A small model that predicts nearness at each pixel, trained from scratch.
Model: 3.03M parameters, 64-pixel images, arch resnet, activation relu.
Training: muon at rate 0.0016, batches of 64.
Data: 195000 training examples, 5.6 epochs.
Rows from block 6 of a small model that predicts nearness at each pixel, named by matrix and row number. Rows with one number belong to one channel. Each number is 50 + 10 x the weight over its row's rms, rounded and kept within 0 to 99. All counts start at 0. After the name is the row's rms in percent of the matrix's.
After each channel's rows are labels from the 100 images, of 14976, where the channel reaches its highest value: "top examples" is what is common among them. Only what is clearly more common there than usual is listed. The data: rendered scenes of coloured solids on a plain floor. In brackets: how many of the 100.
# convs0: first 3x3 conv (model.blocks.6.convs.0.weight, 144x144x3x3, each kernel summed), inputs 0-143
# convs1: second 3x3 conv (model.blocks.6.convs.1.weight, 144x144x3x3, transposed, each kernel summed), outputs 0-143

convs0.104 183:50 50 49 50 50 51 50 50 50 49 51 99 50 50 50 50 43 50 46 50 50 50 70 47 50 50 50 50 50 50 50 50 50 50 50 50 50 50 31 50 85 50 50 49 59 50 50 50 72 50 50 50 50 50 50 50 50 47 50 50 57 50 50 50 50 50 51 51 50 47 50 50 50 61 50 50 48 00 50 50 49 50 50 51 49 50 50 50 49 50 50 50 50 50 50 50 50 51 90 50 49 50 46 50 50 50 50 50 51 50 50 48 43 48 50 57 50 61 50 50 50 50 50 50 44 50 50 64 50 50 50 46 50 50 50 50 50 50 50 50 50 50 50 50
convs1.104 122:50 50 51 50 50 52 50 48 50 58 38 14 50 50 50 50 51 44 51 49 39 50 56 51 50 49 56 55 50 47 46 42 53 62 50 50 52 50 26 50 60 50 50 53 60 50 50 50 35 00 50 49 51 42 51 43 43 52 50 50 45 50 50 54 50 50 56 55 48 45 48 50 50 48 50 53 49 79 50 50 50 45 50 49 49 50 50 50 50 50 50 44 49 50 50 60 51 50 51 50 31 59 49 50 52 47 53 51 51 50 51 50 25 39 51 53 49 35 51 52 44 50 55 45 06 51 51 18 23 39 50 51 50 22 57 50 44 42 50 50 48 50 50 54
top examples: tube (37); disc (32)

convs0.102 111:50 50 50 50 50 53 50 50 47 50 49 26 50 50 50 50 49 50 49 50 50 49 44 53 50 50 50 50 50 50 50 50 53 50 50 50 50 50 31 50 63 50 50 16 60 50 50 50 65 51 50 50 50 50 50 50 48 50 50 50 80 50 50 50 50 50 51 49 49 49 50 50 50 45 50 50 49 99 50 50 50 50 50 50 50 44 50 50 50 50 50 50 50 50 50 38 50 50 47 50 50 50 54 50 50 50 50 51 50 50 48 39 51 38 50 65 50 47 50 50 40 50 50 50 32 53 50 25 50 45 50 55 50 50 50 50 50 50 50 50 50 50 50 50
convs1.102 077:50 50 51 50 50 56 52 50 52 50 50 65 50 55 50 50 51 49 49 51 34 51 23 45 50 58 50 57 50 46 57 49 52 77 50 50 51 50 43 49 57 45 50 55 72 50 50 50 51 85 50 47 53 49 62 42 52 60 65 50 24 50 33 48 50 56 51 53 50 52 47 50 50 43 50 60 49 19 50 40 50 55 50 50 48 50 50 67 47 50 50 46 51 50 50 59 50 49 70 50 40 50 49 50 53 18 81 55 63 50 50 48 28 33 51 53 50 39 50 50 51 50 49 67 35 60 56 70 30 93 50 53 50 52 59 50 40 61 50 50 51 50 50 49
top examples: tube (38)

convs0.121 111:50 50 50 50 50 48 57 50 46 52 47 50 50 50 50 50 50 50 49 50 50 50 66 49 50 37 50 50 50 50 43 50 50 50 50 50 50 50 99 50 30 50 50 90 52 50 50 50 49 50 50 50 50 50 50 52 53 50 50 50 52 50 50 50 50 50 47 50 50 50 50 50 50 60 50 50 49 48 50 50 88 50 50 52 48 57 50 50 51 50 50 50 50 50 50 50 49 79 37 50 64 50 59 50 50 50 48 37 50 50 50 45 61 86 50 68 50 48 50 50 52 50 50 50 40 50 47 49 99 40 50 54 50 50 50 50 50 46 50 50 50 50 50 50
convs1.121 108:50 50 47 50 50 48 49 55 40 49 71 23 33 48 50 50 53 49 56 49 50 50 95 51 50 45 54 46 50 51 46 44 51 51 50 47 49 50 65 43 42 53 50 30 22 50 50 50 51 50 50 49 51 44 47 44 48 51 38 50 44 50 50 54 37 47 50 53 43 39 49 50 50 40 50 54 53 27 50 51 08 50 50 14 44 43 50 54 84 50 45 40 53 50 50 46 49 39 46 50 43 45 46 50 57 52 42 50 49 50 49 61 64 68 85 50 49 60 50 45 37 50 57 29 56 43 46 49 49 46 50 51 50 48 40 50 49 43 50 50 51 50 50 49
top examples: tube (44); largest object: tube (27)

convs0.74 132:50 50 50 50 50 57 50 42 50 67 74 50 50 52 50 50 83 50 25 50 50 48 56 46 50 50 50 50 50 50 52 69 48 50 50 50 50 50 50 50 51 50 50 50 50 50 50 50 49 50 50 54 50 50 50 50 45 50 60 50 50 50 50 50 51 47 83 48 50 52 50 50 50 54 50 50 48 50 50 77 49 50 50 58 87 46 50 50 45 50 50 50 50 50 50 50 90 50 50 50 51 50 09 50 51 51 50 50 50 50 50 22 50 48 50 44 55 59 51 50 48 50 54 50 52 79 40 51 50 49 50 07 50 74 50 50 50 50 50 50 50 50 50 50
convs1.74 277:50 50 45 50 50 37 48 45 51 44 00 51 53 63 50 50 16 51 46 52 50 52 49 45 50 51 50 50 50 50 49 45 50 50 50 52 50 50 47 45 50 50 50 50 53 50 50 50 57 50 50 59 47 49 51 50 53 50 50 50 53 50 50 36 45 49 65 54 67 48 55 50 50 48 50 80 47 50 50 73 48 55 50 33 99 41 50 50 48 50 53 50 45 50 50 50 49 54 49 50 50 48 42 50 50 62 50 28 53 50 23 50 51 50 50 52 68 39 82 48 39 50 49 47 50 46 78 50 50 50 50 29 50 56 50 50 49 50 50 50 50 50 50 50
top examples: tube (43); largest object: tube (32)

convs0.52 135:50 50 49 50 50 48 52 76 50 37 34 49 50 51 50 50 50 50 48 50 50 49 49 45 50 42 50 50 50 50 50 49 50 50 50 50 50 50 51 50 48 50 50 50 46 50 50 50 53 50 50 49 50 50 50 50 42 50 50 50 54 50 50 50 50 61 43 51 50 48 50 50 50 44 50 50 51 50 50 51 61 50 50 99 45 54 50 50 52 50 50 50 50 50 50 50 51 99 51 50 50 50 44 50 50 50 44 50 49 50 50 74 51 43 50 51 49 50 51 50 50 50 51 50 51 51 52 51 50 48 50 48 50 50 50 50 50 57 50 50 51 50 50 50
convs1.52 152:50 50 60 50 50 50 51 49 50 10 07 50 47 48 50 50 50 51 50 54 50 59 50 50 50 22 49 50 50 62 50 44 51 50 50 45 50 50 51 54 50 50 50 50 50 50 50 50 30 50 50 40 45 48 50 50 49 50 49 50 51 50 50 47 52 45 00 44 50 50 49 50 50 49 50 51 47 49 50 50 38 50 50 29 22 37 50 50 51 50 45 45 48 50 50 50 39 15 49 50 50 50 54 50 50 42 50 51 47 50 42 49 50 51 49 45 44 48 46 24 36 50 81 50 50 41 41 49 50 50 50 45 50 50 50 50 50 48 50 50 50 50 50 49
top examples: pyramid (41)

convs0.125 073:50 50 50 50 50 45 35 50 52 50 52 78 50 50 50 50 51 50 56 50 50 52 39 51 50 61 50 50 50 50 78 50 50 49 50 50 50 50 36 50 71 50 50 52 52 50 50 50 50 50 50 50 50 50 50 50 23 50 48 50 51 50 50 50 50 43 48 50 50 50 50 50 50 50 50 50 28 52 50 50 49 64 50 50 52 46 50 50 49 50 50 50 50 50 50 29 50 50 50 50 36 50 25 50 51 50 99 50 46 50 50 42 03 13 50 55 50 53 50 50 50 50 50 50 13 50 50 34 34 78 50 45 50 50 50 50 50 51 50 50 50 50 50 50
convs1.125 102:50 50 51 50 50 56 50 51 64 50 50 57 50 41 50 50 50 48 47 33 53 50 49 50 50 51 50 52 50 47 53 45 50 44 50 50 94 50 38 48 43 49 50 41 75 50 50 50 50 56 50 50 50 15 69 50 37 52 50 50 76 50 48 50 49 59 54 51 99 51 61 50 50 51 50 48 48 50 50 49 50 69 50 38 50 50 50 52 51 50 54 31 43 50 50 50 51 46 51 50 40 49 49 50 64 50 37 48 50 50 50 50 58 45 44 55 49 52 50 51 56 50 50 89 24 49 50 49 50 71 50 33 50 50 52 50 37 52 50 50 50 50 50 48
top examples: tube (29)

convs0.79 029:50 50 50 50 50 45 85 50 49 50 50 44 50 48 50 50 56 50 49 50 50 52 39 99 50 57 50 50 50 50 74 50 50 50 50 50 50 50 53 50 57 50 50 99 50 50 50 50 56 50 50 50 50 50 50 50 57 50 50 50 51 50 50 50 50 50 47 50 50 49 50 50 50 53 50 50 47 47 50 50 52 48 50 53 51 50 50 50 50 50 50 50 50 50 50 50 50 80 53 50 50 50 35 50 50 50 50 50 55 50 58 55 41 79 50 50 50 50 50 50 72 50 50 50 66 50 48 45 50 52 50 01 50 50 50 50 50 53 50 50 50 50 50 50
convs1.79 008:50 50 50 50 50 50 50 50 50 50 50 49 50 50 50 50 50 50 50 49 50 50 50 50 50 50 50 50 50 50 51 50 50 50 50 50 50 50 49 50 50 50 50 41 50 50 50 50 50 50 50 50 49 50 50 49 50 50 50 50 50 50 50 49 50 50 50 50 50 50 50 50 50 50 50 50 50 50 50 50 50 45 50 50 50 50 50 99 51 50 50 50 50 50 50 50 50 50 50 50 50 50 50 50 50 50 50 50 49 50 50 50 50 50 50 50 50 49 50 50 50 50 50 50 50 50 50 51 50 50 50 50 50 50 51 50 50 50 50 50 50 50 50 50
top examples: pyramid (35); cone (31)

convs0.106 419:50 50 50 50 50 52 47 48 50 50 50 50 50 50 50 50 50 50 50 50 50 50 51 50 50 50 50 50 50 50 51 50 50 50 50 50 50 50 50 50 50 50 50 50 50 50 50 50 50 50 50 50 50 50 50 50 51 45 50 50 50 50 50 50 50 00 50 50 50 50 50 50 50 50 50 50 50 49 50 50 49 50 50 50 50 50 50 50 51 50 50 50 50 50 50 50 50 50 50 50 50 50 53 50 50 50 51 50 49 50 50 51 50 50 50 00 50 50 50 50 50 50 50 50 49 50 50 50 50 50 50 50 50 50 50 50 50 50 50 50 50 50 50 50
convs1.106 130:50 50 47 50 50 51 56 52 50 57 49 50 51 52 50 50 51 10 50 50 50 50 49 48 50 50 50 63 50 50 50 48 50 51 50 60 50 50 50 50 50 50 50 51 49 50 50 50 50 50 50 53 51 50 50 50 50 50 50 50 50 50 50 49 54 93 55 51 50 50 48 50 50 50 50 53 44 49 50 56 51 50 50 48 48 50 50 50 46 50 70 50 49 50 50 35 52 50 50 50 50 50 50 50 50 50 50 36 50 50 65 50 47 50 50 99 47 50 57 38 50 50 50 50 50 48 50 50 50 50 50 50 50 49 50 50 51 49 50 50 52 50 50 50
top examples: octahedron (30)

convs0.75 041:50 50 50 50 50 49 52 53 33 49 49 46 50 54 50 50 40 50 51 54 50 50 45 59 50 54 50 50 50 50 79 50 48 45 50 50 50 50 44 50 57 50 50 51 58 50 50 50 73 50 50 50 50 50 50 50 07 46 50 50 56 50 50 50 50 50 47 50 50 50 50 50 50 36 50 50 34 70 50 50 45 46 50 50 28 52 50 50 49 50 50 50 50 50 50 06 50 44 50 50 50 50 40 50 50 50 52 50 29 50 53 24 49 06 50 52 50 00 50 50 40 50 50 50 39 46 50 24 50 48 50 51 50 50 50 50 50 51 50 50 50 50 50 50
convs1.75 030:50 50 50 50 50 50 50 49 69 51 50 53 50 50 50 50 50 50 50 50 08 51 49 49 50 51 50 51 50 50 99 50 50 50 50 50 99 50 52 50 49 37 50 47 49 50 50 50 50 53 50 48 51 49 45 52 49 82 50 50 55 50 50 50 50 50 49 52 50 50 51 50 50 50 50 51 50 51 50 49 51 60 50 50 50 50 50 50 50 50 50 08 50 50 50 50 50 50 50 50 51 51 49 50 51 52 51 50 50 50 50 50 45 51 46 51 50 87 50 51 48 50 48 79 50 50 50 52 50 55 50 50 50 49 50 50 49 50 50 50 49 50 50 55
top examples: tube (32); cylinder (30)

convs0.109 074:50 50 50 50 50 40 44 50 51 50 49 60 50 51 50 50 44 50 20 56 50 54 51 83 50 54 50 50 50 50 57 50 50 50 50 46 50 50 49 50 45 50 50 00 54 50 50 50 53 50 50 50 50 50 50 50 50 59 50 50 48 50 50 50 50 47 56 50 50 50 50 50 50 53 50 50 52 56 50 50 51 53 50 51 73 50 50 50 49 50 50 50 50 50 50 43 50 45 45 50 49 50 76 50 55 50 59 54 46 50 50 95 49 50 50 00 50 52 50 50 49 50 50 50 38 50 52 47 50 51 50 43 50 50 50 50 50 50 50 50 50 50 50 50
convs1.109 037:50 50 50 50 50 45 50 48 43 50 50 50 50 66 50 50 50 49 50 49 41 50 49 48 50 50 42 99 50 50 42 50 51 44 50 50 49 50 50 51 50 51 50 53 49 50 50 50 50 49 50 49 50 50 46 49 49 56 52 50 50 50 01 48 50 49 49 51 58 49 50 50 50 51 50 52 49 47 50 54 28 39 50 49 46 51 50 47 58 50 50 49 49 50 50 48 50 48 50 50 50 47 50 50 51 51 52 50 50 50 50 00 49 46 50 33 45 49 51 48 48 50 51 51 50 42 48 44 51 49 50 49 50 51 54 50 50 49 50 50 50 50 50 51
top examples: count: five (54); tube (35)